A small segmentation model, trained from scratch.
Model: 11.4M parameters, encoder arch vit, encoder moe soft, encoder patch size [8, 8], encoder layers 16, encoder width 160, decoder activation silu.
Training: soap at rate 0.0029, batches of 64, held-out accuracy 99%.
Data: trained on scattered letters and digits in many colours, 4.5 epochs.
Rows from block 7 of the encoder of a small segmentation model, named by matrix and row number. Rows with one number within an expert belong to one neuron, the router's apart. Each number is 128 + 24 x the weight over its row's rms, rounded and kept within 0 to 255. All counts start at 0. Numbers have three digits each. After the name is the row's rms in percent of the matrix's.
Before each expert's rows are labels from the 100 images, of 14976, where the router gives the expert most weight on average: "top examples" is what is common among them. Only what is clearly more common there than usual is listed. The data: scattered letters and digits in many colours. In brackets: how many of the 100.
# router: slot weights (encoder.blocks.7.mlp.router.weight, 8x160, trained with AdamW), inputs 80-159
# up: expert up (encoder.blocks.7.mlp.up, 8x32x160), inputs 80-159
# down: expert down (encoder.blocks.7.mlp.down, 8x160x32, transposed), outputs 80-159

# expert 6
top examples: white (83); yellow (74); pink (61); count: six (50)
router.6 107:113142134097142121138125134136149105085119175161162133157099156148120174109131117125105122083142134125118133126133106156149149082095091113123143093120131143120094090164116121132124127117124136166123100101075168119105129125127121096118117122
up.0 078:121133131121125109140127154099136121122158170162136144132100130188113164097078079121154144094130084133137120139130147175125117156124129190135103146086099122112126117092113124134140163146071118126114116127146157083107132098116068097127102100
down.0 074:152156139123110112127111107113165137160109138142095082127089153134135131128108101128143154131132072133153121134150136129122185159115098147133160167106093113107111134145100134128112120130070174103139140159091161109102122116092128123119126135
up.1 064:124162124108112114146110116106121139143152146134126142122130150109152113119117149102129129101103141133139075118135133121125161160141090093104131087149100138143113076175114135096142087127128049122107070119151115129111125139113133103132136083
down.1 083:182123145165148121148146140118106171145104125092145108102115122110106125118147127125129168123169125155117097100150119152134180110124105134166166122144164155152109125087118119127075097134138146142118098153129168110156107094102113133132150115
up.2 067:168080099143126108126140145115117094145132135158124101131148132065121156126148148083134157158133107120185139085115156135115152100141132127128141139128140131132152199117147140139110105158129147094129157096133135097129112109158081081124117086
down.2 072:137146142128111110151128112136099143191137138094161127129131140137199130132100136121123086101165141134152145182179126151136159132137141116112143122141156132139105167115071123160113113117165078142140116134123110156128145127074112152112116125
up.3 136:087110111107134124147130141125159117125097148173113129153123145111138167089138115167118100119117158121144116099174133099147098132107164132137141113129131157134134148141107137125171128116140123163036099150124158126092139126104154094132124123
down.3 138:143057122129168111135137164126161134177151122122120135091115128134125108153148114134163132122151132126110147119099110099128101128107124150130167143142149093110150104137172154127088146119105135070156149124107102170155143142123143146109143151
up.4 076:124133184170147102118173137095134133139074123139153121088129152093116084140112121124149133128150149141148094086144156154113165102155130140142140078112160134131149122162119156159126116139115143180093125127126086106066123153124151141211137113
down.4 081:132131084140076135123123114155166178109151159136081121148095102147150133161116114136135207151125145126130130134130182117127174142147134115147136145133101088130080097125099128123119134108143110158115156103150135141137126155076118092110116124
up.5 099:130120137127093138149140112121096158130110142120123146133106159161144083097101130141094206127099118103148117071127106144166141094139129111138127142122146155125124152147150111139148180101166123093080099141094105107087142121167146130125126136
down.5 104:130132139167205105079150162125118094131141121136102133060121090116143128118133136132147127090133147142117114160170129093101167121151173150080148081142122071112131105140137141121117111153146115120129125112149128096171139166154079116114119155
up.6 060:141143152144126118104119135137171154156108140150130136098143150132132139152146112117157148140097134181138131163136166150109149075130130157121143112139156121138095117095101131121129119093100140128108104123125116149143126159129141139138164090
down.6 073:130124090113096158128153142140139169145114148169135145152114126137137090167126135125121136131129136146152135177123106143126175083111162115111145126113131118144121130099127112142107118154137090114123137114076121112122138076098120136094089124
up.7 117:103087115131092134129091155135094137156122137109118142167145114106154171136093132136121100132141142142137107106111114144161099163097137140163139125149122139136114126148131138111173155180164130162101103126148136133107133124100151151129108138
down.7 110:186099153147161095125153174134148112170133143153105108095108125124117127085122135140140114127116121112144134101155157153077087153158144119100100111121148099131140113112154129115136113109107101098172146159098091134131138102134159113155133152
up.8 073:136106150102103141090128136152166076125134115119150108156107146146129145114116121153149112123152134144157113128160125114095203114121111120123115117139169122104137131093139137136114171147152097141150112109157108144085135121140107170139118116
down.8 079:139142135146053116114143115073154145147157197130140125145189125165102152114123158110133126165159125131131133089148171169115135089097095119105110133145146109121117140143115156138123148136128126114109126161150132126149124138130126107118113123
up.9 077:128137130142109127171125110065144114146109138182091071068115120109112120116092125145144115106095155163130144113107149107118157101138121128072112135140162109090111127126125122101139103089119146148096126141142122101107141143138103123127160116
down.9 076:157155129144162162156207101138130095150153141096158150144112161118133178134112130131136163106176124115068157163088153168127115133115128137122137128178132122156121138097076138170122171106107126147126128121114169139165102123107125117133112108
up.10 148:097127108088157139112121104132135171128154094084112110102139114077116139119103149137132105125105133115138168146102020139086096145141118118145120129131126145117156141145138108152118130127130174121134078166147143134154107118107156150165154174
down.10 166:132159157156159165126124177119098099091104123151122139145082125133132114144133095093100122114122167113091141092098155106160000136111171145139141098094112104195148126110135111128136157154117140099124160137118115157128093150129126119139121117
up.11 075:126140092140115091150102117149141118091114128121173130142143126171151035126122140132155142168131134119111093142127144153129166149117118097112120116101103109144113152129149114147126105131157121133109111147084078098126115102130105144127148136
down.11 074:134112128148120113125091119112137163164188139127076129102142180095126119143108124131116137142115111140133165147127127146090113121089098144143135128145151131167110127099104133129112126121110106161131110127192123158143130154076108125129111163
up.12 089:112130119114114133130120105135113143121119161139121148108073134118114132131113127096128145153086109129128079119124136135130169136145101129104139113137149151128127111160093145150132106159098159157167184154131192125113127143196076101178096110
down.12 088:100116113094124122110101116076140122129120084122146128152114132105114155093110161128126120137132137175109146139146153125143157142122143137108107137150162132157136121119171126109118156161165096142117127114102111165119143129060129156109122083
up.13 101:121139120132138174139174072123112092089140109164083081128138085167129144124132122115120170154174104126111096101173107142159145112123119114134146113187150127110141137104116160115144120120085107094147142149111123136102119129150145122115166135
down.13 101:131150142115099088107087121133144128156122128126108158098128153085140113110148159120130077129117150130096108131081105099127178102095134178129091143100148094154162145146127089101116110124145157130111114139176138124141120149120152111122091132
up.14 147:176131097125115124111134140125114125091171136149130118121149143133116128114160135076134159109136138094083197177104096091133120149101111132084171108121127096094110131145135104140198094142138138121114134106138087105129131106109148145114122132
down.14 135:091115137103139147148146093114130121181096090141141116165118134125152130119112130141096131120103110165138115127129109126117000113126135134187119152118100168114152130143154111120116158098098136131139120122086153121142122125178138117106113140
up.15 081:118093083141106093141128168125084101131100087143148114142128131136133152139179137116133090111159137123161156096211084110106161083109154121124117070090117127105170144110131135120131168144111123131131142107122111145132111120134141100132136184
down.15 084:133075143097107138131109128128138146145155114119056178144174152140119115101124152156125118116113109144196170115140132188081153128128143152102114104124102150166114116128132141147116098128147122160138085134115127078115119132140127108114089122
up.16 121:095159121146104147149125091141161140123115147117115141103100093115146184135113157085183054116134132143142115117144075158109079097122135127124085117098121145190147144128150146134093159119118126128161157146083157174151122118109099120122119135
down.16 101:105134122089153160120136117118113114089092075115082104120161119160119103130110100164120141136131129089133152097103182126152116145131118162127140128158147107103127135148108118156112114173143161151129142135139145092100108147162181152148152112
up.17 139:093126095116121177089097161131133113112178108084165109148082159124103157137169093098112114111120139110108148140120085143125071130107149106162150153134120124128157116139150133133154151095104124171087103118162110154137167106142166171143101120
down.17 166:135122139099150134167142129114094114177127125147091185122150123120156113109119137132150139095109088085139136112120129107114000123133122163147105137162124131118134122147116099137156149156092128107133141135111132134126110135117106092112125124
up.18 060:116112140113148114109084136153146114118150118124132115092121170126101110137164136156157102152107110141116108144119119128143173191160119101122102155115154125149150128157108138178117117133153114110097126119165123133166115126077114119132173141
down.18 076:105145171109135116128089136141144154156128124099139097103116107129101064140155112116150138139127149145146168123151121160096148127170108116128147156132159134161109109121106143130076153096160134178109138129134118128132146109133113141115166091

# expert 0
top examples: red (78); purple (68); count: six (64); brown (54)
router.0 101:136143112183111114133132105088114121123153152105123125129117084090132144090125074143134111105127122136125111135109149124128162108118139069129127140132161117119190087159114092129078146116134141136120150103138119101104129134123080105119128108
up.0 075:139142096113127133128110138170197119137126116125134092105126131099127129147081114158102131152124132102146118105181177109143157141165118108098108126156092143125128140144118132123125144091174129104115127141128153156113134171110142133120140131
down.0 084:119087133095154120101137142147141149148146105135102182120129147137095108153164118109115114124124078105138140081086142148095131114092137125127153130109162119155076135123148114176117122130107157107106134091163131127100119126129070139141092131
up.1 079:090161158145093153125122152143133129131112153140130111124165102144109107117144125127179126110145123140110104140143093100141157081143135127090176116134154122079127135136131091123171150145137092138131134128115142118133100130109117082208097121
down.1 069:128157129095098116137155095115124109138117119089120127122099126130108125128151126119095112120122107113170110146146132144092105136093152144134158142103103087130111143126149163123131063118139117125132076153094076137122132173124117170110141112
up.2 141:126131105147175177078141152139140140138114162065102125110136127099122139148097143130125159119158136126097097140129087138114067103115163132121129105156145110154121167128147100133147177188162111122132150157125085109123141117148142139142114126
down.2 159:112124138131150088130128151108092097147120152140122134134130141151172148143133139100113093102108123129093132140098111127175007133144126144170151138153098125125130121147136136093143129138116127159155134074123152123118133147168100104131113131
up.3 140:151168117118135130105129127155120138102108107151115128175125120095167147108077122158121117132143112197134129117100139115107108132171133167146094181123147134158175172121159103146153096100141138095074096136106102129137132159109162089129149146
down.3 122:107124160172134121115166122108086135143132172068142149098147131148127093158124182054119103095148145132119097097139128107153147130093113121108113125093119140119101162135125114132120170136137156138158139091155175130148134147107091125131106122
up.4 070:155118112134144146098170133150095112125098136103124113094127105133129173138128119143150118153166091088140056189087127160118170135166117133129123119098118167097135156150111129094108171174132132101101124112130182118106117146119104084129135123
down.4 070:132138175112150124075122155183101106138130134140092116132138139114113128127099107137110126119133121141116150064137154134068158101115119126127146133107168150112126119098121112185102087077141131109061120145111089102115109137143106152150108120
up.5 134:121134155125095110123108114133102149128099123107099127111124089142106124127143151150143138131092121108110131115081127113106097121144149063135147110147152103123103086117186165169115133064160147086144126129158107151118156189136141151147133113
down.5 143:114134141140177122081112151083130096086199117133154073121103134139133135107119108115093101109150102129139112161102149115105070116111132153129145108114128147157122139141136108101134164153086138075120137136109114122151134144151128118128103129
up.6 083:118141108114119129176098183138110121130166100125124167173150153136123123150133122158143168143134139123160139155115133132163163157130126168122125136156090146097132143112133081108100159106103114158096114078119128133102124114142095131130116126
down.6 079:110127112110106140144127137120092125149116135128160118153174147121150100138155158148120109116126117132139150115144139124115162114120149137170139135121130165168122127123134160117141129140135122098170134137151162142123170139167122127065136123
up.7 060:118100129115136146153111124102134096135119117162105085123083155095140148131147120108130153101112089123104139138146136130119155172143140089125118063084155155093112120126126125128124096151134094160103126090153111117128142134136106092131152125
down.7 078:124139156171104116110108174124134142150119088149125144103173137112138140110130141126092111181174127182148118126165098152163226114129120134116131122113125123161148115138135115164121132135135124115103122124115098170169100141107145143176119102
up.8 059:131087114077137145154125134119109122118126128134137140099133138144127114111128169130147141120123134158144090192167152123141157160188099115107088148100131121124136156118164117143116132129123132106117140097118125110168136124155152095135144139
down.8 076:086114071104090113092112120109109115134116106110175133135148130161086137122131127169116129153122112123140159092138121123075173094072159162145117154137127125133134126115127151103129108153130119093109126164152138080109157124104099096100115103
up.9 129:130134139114178113144119097124129150112106128095189148106130146130119130117084146126128128158120117089122143119107098111153103161150173075135151117144094135121124163142138119165100151125153129122176084152147131131105141156127156141090150138
down.9 113:111125117122137119105113177121103139113158134157101108130090121134141115198177114097110096082120111127103141116087158121176166122112143121148116098121126132133091133107120124098124140128099135088140178132102098123124148146177117137171112115
up.10 078:131147152132122117150120136149118144105158128126077146101145116097160124117126173141141156170141116126166146173089151115096167113127135147161122124116148118111145150174109098146134124124108127147120174138157101130153118146202117127126104132
down.10 082:104155151107161110101113123125115130129102082141133117111092188131141113072132127128146092109129125149132148063134122130119185090117142101093140117097107149127099200101133116119114149140136124141154124114135124163091133117158096098118133104
up.11 087:117129123157099120124145140125123104121148089126121125134136142104146102132141119131146128175133146132121153174108100156135218118141135117144119177141133127098091137136128117137120128083159104136127147110095150131150129093148152139126138141
down.11 087:132165136135130160147119115135133120110137148101145150115117132162112145121116133124150108104133092120129110097120094102062153131120120167134143087112146142162175123148121134136137135102122124107117119144135113144047121138152126131142109158
up.12 066:102112128146099120134128113144097135113109157077129116127143125160115111141118131137133174131121159138140189158122194151088163119107100093146107132137147084103152175096079119134106103142154107124153173110155148095098144142193080123134120137
down.12 082:132118110073121137091140115130129160140166146138151095106110142114145141131151124145083135132099145141123097090107106120148212108099119149142112134116143102137137104081139101201143178114132115138094116140136105156140104099167117106113111118
up.13 070:097120163134140122131145140095148130115157125120125118096120137110102095118139148128126089147095139163203103121164123127134153055115149113121134147120162132078155111129118107142126108142107091123094141126140156137119124121139105136151110137
down.13 081:166146110112096098126129128118136141107125095144095116140129101146128125135114121158131123138093147126140116136137077129126166091154157087124122173133157119116097120128105157153122095115146105142094127153139088153140124125156102091119147154
up.14 148:116101133137164111147123114109141103129144174095129120150106118167142148153112143095168129132074152158131157132122107153124052159128139146088107120107148142134132156175128143100071157158135111128148171136134135117135111160122120103146103141
down.14 165:105136131123148168137101149167145098116152105158118111093124104109089112101142137090108133121167150063105132127117133137133007113139112155135140115122125119163104151113145128158153146135093165108146163136140124167164162158155166112105175111
up.15 072:115127127107117120143133156138138120138144120127088138146085118097125124185095144152118137109128113152134153175161083152166180143132111132143140091106148119150115135117139133113116154138087119085137111118114153126150090106135143113125134131
down.15 076:118123127130116130142114116087122100146139108139150134147172121179112136139115151113148173170144123085146129106140099096120149143113137125106141158094105194154143117109119092118148117153141142100092092105126123106070143118098082143114115162
up.16 072:110148128104155129139128102119149150196094142160120110101090170166144150120147159143135120106154131092146107075163156132119175096109137098119152122124121120120114137133071120079133148154127118095175139102134157143113169088136134096155109095
down.16 076:131107126153107135134147159134083137127160114138114126124160147078114143169106123105102142130120123132129145146144099134141181114118122134137128138088148125115107090141158184112111099113157170133129195149116127067161106109116101175119130169
up.17 093:168129109101123154114134146096137100147125113155128133113134136167167160091063094151104173140130152135153115122120137111083136123119150136173143095144093141126130107099164132092138101160120115141149134150148090092159128133121126123122174132
down.17 090:126202159182101130135134121150121166095110175096124087130124145104116104155158173170111104152177108130098129126143149159149098083138134140124105162151150122117122126103138052138110113083131099101152105122093149187134151142121096111143099118
up.18 088:125138121098122117123169144107108146111150121110139135142103128142092147141101179141119112078134159142142154103129169105079138112124154160167147143127150134153100118120143117122125075126129152064135127153066117092141153090101119135148081127
down.18 085:140140131131137133148097068160109105158149111110142107091127086099119108163100137118135129089078074159088110098150127114154117117092133124127078162160093103133162132159098132117124125119147133137096149100158105141104123140117137093118143115

# expert 5
top examples: blue (67); black (62)
router.5 093:122119113104149088110098145135099133109158084099113141103131138128112131106124146185161118120108120092173166109146117142131126154124140166138094109107144154135151174134140092146128118177095163119180158132099166163117114184133150122133111080
up.0 085:145084110103158160094128153147096174152167142124114072116133140084103096191119124116135084164126142133150106155136154114135166118099105135152161105141138118090115130133151118160140122143156174110125138161115118139168135096119119157131112137
down.0 077:141138126125116113150112104077093133110128080125111159098128114135181104147131174135088152134128125112128149137160117141139159126138102140053085142132095148116117066120139132168131116128105119099159134117149133128095129126117087144114137120
up.1 106:116130130126069148129139139123133134106148146092118127141102142166131152139105151130080123124123119163073119100096139164127103085112172165129147102137151132147138118121175115139138128170132136122087149147168131135129088116161167142145146107
down.1 142:107128117161129124136138118138127136137093137200132145152121119132111172158145132102118155086105137122110118129104097178092140129151128102156181136163135109109137127114123140136129135092142157168153141112125114063096165149141116142127140130
up.2 092:146121126138138117090140135135117126158163137142156118115125134103140153156110146136111107135171123140120092127096125123178137084125141133150129179123142119144127119117124151116159090111053112127179128108103121180151139089149131082120134113
down.2 084:111158121137168125157138108101142159104139144131054128129110146124130117148130133175118143142099126085121129137181146130118129140130104093184111127152096147107122137140151099159117141117165103090113168142149111141115142119099115134164133150
up.3 076:111108150160120151127094136133128097115059118158137146175141115099161103122095078116144119119162101117110076145128138114101165141130134125115124147107154137137155093116126122094133121119099143138107141131142136160120146176111123111140145118
down.3 076:144155126104136118127147129125104112127147140125142148113150157115081106138186093118129157079145119124081125172118126136118144148139167141163099110144139166134145080110125098162089153141105117130095201154108140143127147106139103118108120100
up.4 075:134100115132160088106148138166131131141095146142115108126098117164114166183095112128170152117094129059128125141124145123124155138143118143094151136094076103133162118156118151162138095147125134118130117111149157140119085130101107108066102121
down.4 077:151125117074110139129149117120132113140146124109110099112136118104138152145180154107129103184162112111096132110124161148158157120148145108143127115121145154087117181124100113147107144124122135111122087161119117108141162140163126126105093089
up.5 105:129161122126099168110138129089104152107110085125111076134153150119150109110145092147143161151124114149115103106126142097112119124105121120123123120113121128164114143112130098114167133092132131174110102147122155120092141146163181160141140115
down.5 105:150103167149119086120151121131189146129147170123153117120112116135108120156114145127094123139117179137129120135153116135122167133112148126093146141182143123100155102149106131127115096134143131141152129130130081106147158133131075120106125116
up.6 083:128153159147112113103162111114117138115095144134132130170093124131099138115105177124098141118142138147164135137143111146105170117141117129169116117141125088139144125132117118124142137116111115167111102148098155173139161140139116109159130120
down.6 074:163141152127175096115089130129123157159127119080102120109149137126115137149094155183127111200147110101087118111104163108143135117134101115097100140103091130112079087139117137110114104098092123068156144112158122145120120103102089119167093126
up.7 122:116106117148154116162113129129125163155119117170136128092124098145101100140111138102085086101098105155149172118115078146134103144120111128130144100113123161197142097151117125098133158125133112122137091147135068116140098105093161090133142165
down.7 141:145158111116130119141116126137101113116129111134137132105137121128156123107135130123178139112148116083099105133121139100127000130133102120090129130125106151119115132132134140123155174152102140097148129122128143130144106163161123126145097118
up.8 077:163121081155173147094123170159114091168100169113147161109120108156156125141131089105134090118168088130135080140164136162162134150151157120162089104097131084131143155132133151110119135134137112117124079101128097135170171104132092117106102159
down.8 068:156153121083097113126119129138136124116151173122128091118169146120135133095104113166120137163098136130130123106095180114075131118088100101135116108168101148110084132115133155142166104131155132117154127108112144135069085153129069132125162099
up.9 129:090138132130082151140156138134093148131127135137138145158106180105130121164121126120062111086123138129108143140106103109145142113112133159146173150134183119158176148144151121131121146152168125119118109141114132153088172131121169155127104135
down.9 131:138133135145139117150125113127159154107139172169112125120116106123118132119125135126100125133147134162126118120160113123113084138118117119145149139216128125156133118120103099119133100116089147176121169096122150099144129100141081119119179156
up.10 086:166178154111093082149137110121135102115143093130165155095122123091136131153156150134125094094133117116161106151130152105112186075161138121112127133133132167121090131140150109107108113132129124200133093137125120127148152134115146122102141103
down.10 084:139101125117191121156154124117137152128140100140093101133122158141095103131088151132131092148106093118085138106111107109120160138111098104161115081109158146150207139169105132142102062084123146111095125168143124150121125116120137141134127112
up.11 114:123114140147103133115124144117101127105128159133125153153132150160138119114096136128140130147130124131125098151137101123117105092110139165078136126159159166123162114148139105121143146161136107150098140135128146159134129094123131094098113085
down.11 104:125148122110133075121120116155136095122154113160105084107125128180124095128142147066146141102166128173112121140131085100123078126161113130163115118129117120141126119115138117127129175162110169084134152127122098138162129148173122127159082130
up.12 126:116092131138113145121115120124203132132118117184156135169088119118103139147129127093118094113121161096117143068123085150126099109139144149152146136130075131113191129127154138096129148119155128133084144159138095100094100091126166133162145121
down.12 119:119147046148101107135141088139096153122150123135124109140167168168123097125111136156121155088153117122090125148093138128134092106093101139145175168156109066095120146141099117119132144139127113160158138120147124093139131147109104143119138087
up.13 116:116139168139201103168145130110093161129158106150128148139098106118098125130096164118113124124140138116147166124124140143092068134173137145161143144132148154164135133113127110112129101142142089109140136134125119095108132157146128071126104103
down.13 134:141143100155154140144108060144122151142122119125124153140108150116139150129166078122166125123119120127122101155080070081126002164106152107120132117160085122111118117139107137117125177128103118124071123126146166153149111114104165156134136143
up.14 110:122125150111106116113102100108126117128116162123159084109119113176144140144133119089152096082111133143083127156121133111148139067152149111154118165144108126109109091144135131150151126152167121112154125145164070117101125140129138108127108113
down.14 093:122146123121139123140155166112119158131104172079148168105117143097141115158178168143135159168137122116108124114111178093116092112130117134076120085130124128115149161131097140141112083108159153090166175096159131134147086100141114140128116137
up.15 083:114152104139115142123138144119108160133113143145135128190095176161149098150183145131094154098130079110144078131168102108095140144095091116122121138169130133142101107097108112110161130105129121113115138099137114156150134151108130148154162105
down.15 082:141099122104179128091123139129140114135145128135157192099138113126109126142137137142152140152111128102118134115139148130133155076164089144119091139128155141088155131097123093160102084146161134125127109134113164134154130127135085121112134139
up.16 102:127106154106191123113080108126132155115097110129082157098123102150137117110121165136140139118181136114116121138120176156137196098159106137140128113141104130141117102126174097140050118098136117110139119170138128109090138165171117121108110147
down.16 079:138128135106090150107162115131130150175162106108146102084119144132129127142097109160117094117134097070117139124156113160159116125102150142152108134093163141151111125102159118154134132105116138069154155082150133139169099115160118147160109109
up.17 072:150116146110091125133100124153121120101140162155124120136089129158095171150140159160155150144107105179123146123150159169149135173090105121140100106073113108104126150118096128113092105112095099121155125152135100162114149127144111091092070135
down.17 078:127105137116146156143110137119100112095116140092135142130113098126155104103107085104128137087111126125164130100126130145138206096159116098165127134144155119125127145122138126090077080156141115087127126133128190115142138122121120102112133078
up.18 125:122102145115143087115135102106097174131163113065122136087100109131111141108121189111146146114109154155119123142123109146116132100127115131105174079151138116160119174107117142145133131140140143122172160135100156138130100110107127115123105105
down.18 116:104119112144103121123098132168140115100098144129122151197109122102136141142145145113114136144119110128121125125161151124170074161110154070172122155111156172116197080133107072122127158129143150105107065122145112115102147137147169083127121141

# expert 7
top examples: green (77); teal (75)
router.7 096:137133116152133149102121149120116131108118104108100122120115147139143116127173149121148110131156068125119134113113163110096109158137126116110097094077111146153149158122136123158121126158162121087090163142123160184129100160131128121133152138
up.0 065:138090136110124079121142164141113109119110092148156121074138135098115171060113129114105153138146163173111103127137130144097142147089127131127134153123163111128136118153094165178096130157144093127108112145100122137141133134147096129141116149
down.0 077:094152114101123134098115120159148126119117137127089117148161108101118143110128150131132151112123125130116147157116136154094183144184131120104081117139126131141072154118112106122160121134105151104119137149098116140104103137117153115170139077
up.1 147:115091126199168093167091155120119167123164122127149141147117146177120127161110147130125119107074124120120150145117086121091131116117163155126121119163115128150112101134109143098147158138152103095152123116154122125125112102067149124108144144
down.1 179:125123082106123096132111139135130105095139133125118128144121125116131131112145140118122112123136100116128144146096125133119000139135143136144170161156133131130150096151117135138155136118121155117111117143132132139142133141150140112149128157
up.2 115:122127109127143148139149133122130104167100127118095075105148110145104131160102156092154139095096122113101124184108142148155165174157118129141123154126146119115094180113091130113109143109118140133097105094109186119148127159172124107089081155
down.2 088:150135133127123168126114114145116106135123121107159134080131124122115123062140165101155087137153074084100176087088158096129111131139157098121124102136152140126138121110115114145118123126130148077138149118110138104119116101111098139105160142
up.3 087:117134107144137125140095164124137141174128154135180095118118093123111133151111090125116117139116098138141128161098131142138140146122109129148107134125130133117089099123112069112128110103164113100153131155154140121137106156112134142074095110
down.3 082:115135134124076155119089127111136122106140093082136128123174118105117169113131150130121127160151137126103119133156114132124124159148099147097108121139102185158151147141136124141109133179168111082127128112109138144170136140154127159161165130
up.4 120:113123149150130120141078133127155127122146119130130132115105124136119131135086110106120128074104143091110130136126065109124072113127125146137148152162153100137148073128153107106101142145131151109121103133122120160133105108157151129134129177
down.4 138:136121125131130118152173095100156198137136160134136131155151132126129145131121091143117141151088132129140120128095140167127126084132126150114177146174144100118122161138080186091146155115111128187147119121141113104129141114136115118159144119
up.5 071:138130161138154118120120109111142119146145146158107134124092136105090180124116116108093136134163088132175132091152107144067150129153118128150133172098095157123114108184099128111107094089107132137123144168129115139126147121090096131110090107
down.5 082:115155126138107116142137145086119157084089119116102096114155126103161140154163084112119143134107119113132095128123117078159128101141112138134151128157092129123115154104159156150128130126170147085124153143120162144129130130123163148144115123
up.6 081:144098122141110060105158136115138095091151116110096135156122113116111147115082102158087148135131123185160147140126129122119132137135131133087156122130151104115186167116144154071131155144063120130119124118144105157114119135152124101095176164
down.6 082:142142139160100107125146130128119147147097107120080129111132170158098128151122163122105140128179122111164134127135123122083116145121128106164097144105108129174126135172128098148127104127134137112127174149127140141156116112197143127127174122
up.7 082:152113114125121099177144131106092123109141115101117131146149148132152084112115161158133154101155168117130163148126120139154167126111104130163115154144097097101097132145114130134145090118125119156063139129133179125140151126075133110136103118
down.7 086:148156122117126130090189171113121142092134162116111104148152129110178129135136148165151140144101131152139148120119116107156139102131122139115148141124140134110128129097144113176124109112132095114131125107087098116112115169145144161144132090
up.8 104:105108159130122140122162110088151123126161105165139104162160111134103092129122087151070149160155101119125134094140122181094143134125102143166126156151137145086178107113142159098151115130093110163137139177132154097115163081115141146145114117
down.8 102:159149146140084136134093142161160188099138147154104114129118140124125129126132140106111136080118156100126133101128163083149130119104152107099154146186110087131101109132148131105130154129156136151147074136129118152192120100117143147145142134
up.9 095:139065170102162096108127141138108140081133119148129147127091136129159147137113149139137142121138094157160125106140138114169121172122171148168118094132153151134164075129124116134107118177120135127143118150156111169108128130123081153101137110
down.9 087:146129138177120114124129153126150128102156103104127170116156151111124100125113142172130080164110103120115118079129124153102151133122136145147118123165149110122111138094137122128095130137115221117092144124139134132123101133144109075124102107
up.10 111:129121141145124146122101125088122184161100130094142091088112151141162125110149122159165132153130116107098097179112167101128146132142107116103139123125139107098136134097115152135120094079130154153113189129128143107118168137154072103074111116
down.10 102:122130119116128194104129142126094117119148081072127112125118157135161122115125138175126152144144088142119125113111142103145130122126167143129086125085126140139154119100137138179127114141163108085116118132088097140129124134115148163115151127
up.11 098:124129158104135100134154086138133165160118151100116137104115109109129166118082192167140152133144138142102117169142151162139158096082112141079112129170154139121103145144086137112082095137108130172098097128126093181122150126158162142147091117
down.11 103:096102104138119138177079149127125103126121124140130136200107113151126100135107134121085135149143173129128133120146146085149143167097110111154123088133138172121139142120168115151150101133177152122138162120149129118130121148103113105130113151
up.12 098:141108093145129168098136117111115120156147147127084161129197124141120102113094104142099115136135129117151122129175110094139135163122114094144108147084129113100162109099120114130147084107107144150093120125153125130151157172127142140162116147
down.12 088:163161171102096158124129127138185148137116121166159107092097102121109146134103183133123122158098139132129111089107160149118176121130159144106149133161108115136147096122136162131134100129139071143109122133106138143131129106093125119160155125
up.13 121:106133139086148184082139152119111111142138127120186133124127149146098111162071142109139141115144145120122159144126121072126172121105102115110134117134141128089100119140096116156146119117124134137135072103141085114103147118118174127119113166
down.13 130:115083172107144142134089126152152113130147111128131130125111126154099091135140176099091117092164138162123136120157120118171045118110136149149115133139121157139119087123142143117154154131098162107142141166146103146144112147141142103131123144
up.14 122:146129127127162129099088171147175100097139156128137125141124134119172138134126140150151121124109137148127084135110149077131125133099189156114134158150143150142142129074110166128095158161094150156121149109131105128135125141132132118138098116
down.14 105:111137134136128130141136130107122116118143130131141159123097150141129117108166125125142140180132114091101138119124067145103097104160134118129114145144118126120097144128154132144126149088090150122099172105136133125124132141094109145071103106
up.15 092:122143144144110126098114127144143065164147162152139124119109129120117088151157099107124142140132132107130143152100152115112128142143105107137107151099120111157086079112100161113139089128095095124147073140104150138137080103154109126096093086
down.15 083:099111126159150159097109168112133135151134115132123123131136145137168151126130139124141155105160121148166104151134127151107144130125177091123125119161103115165071115146141146133122151113099152130148095115130120138107133174130146157198139081
up.16 115:094133097118100136080111084126142148141124151109140107116105092177127117136102121158127139136151137120071137149120121120157130114121197120200135144128144113122149123121122138133144151121153155165127103128159130132161148143136205148116110140
down.16 120:114109155144134068106135163146109112140121178185152152117157134129095122132103133118080131082093131129139118131130107138132175124058112103140155110134114143081131105081117116130104140097147151148128110130088149067129150105140075117149107151
up.17 106:099148157147127113143086137154159122152126142118149137166078177144133120101151089143135127096135148124130081116137117117104080101083148137151138121111159126140152107133102122096140155146157110164063109109103137150101125091102148113165106126
down.17 096:141134160121137083139137112102117108122115151158140143114134156092114114137116108093153182161110166125141090072124140147093157108131135160122145132166098093112107142104107130113079141129122130159141151097125120081166131108144104164125130108
up.18 066:156149155115125128083119116170167104153148148144154102127138165100171087102129084145120133148120177121159104155100156097089110125133166150091143162112079110122130112076111177134096118113130136123118145163135125130160121158112109112125151154
down.18 075:141147100118166152116112136081112111119119159123110117106128125141120122121158173101137119143109115161132137116121082115128144109139160198138113132130173129175133131081142121131129110144109147126144093158109122115137171141195130123091119085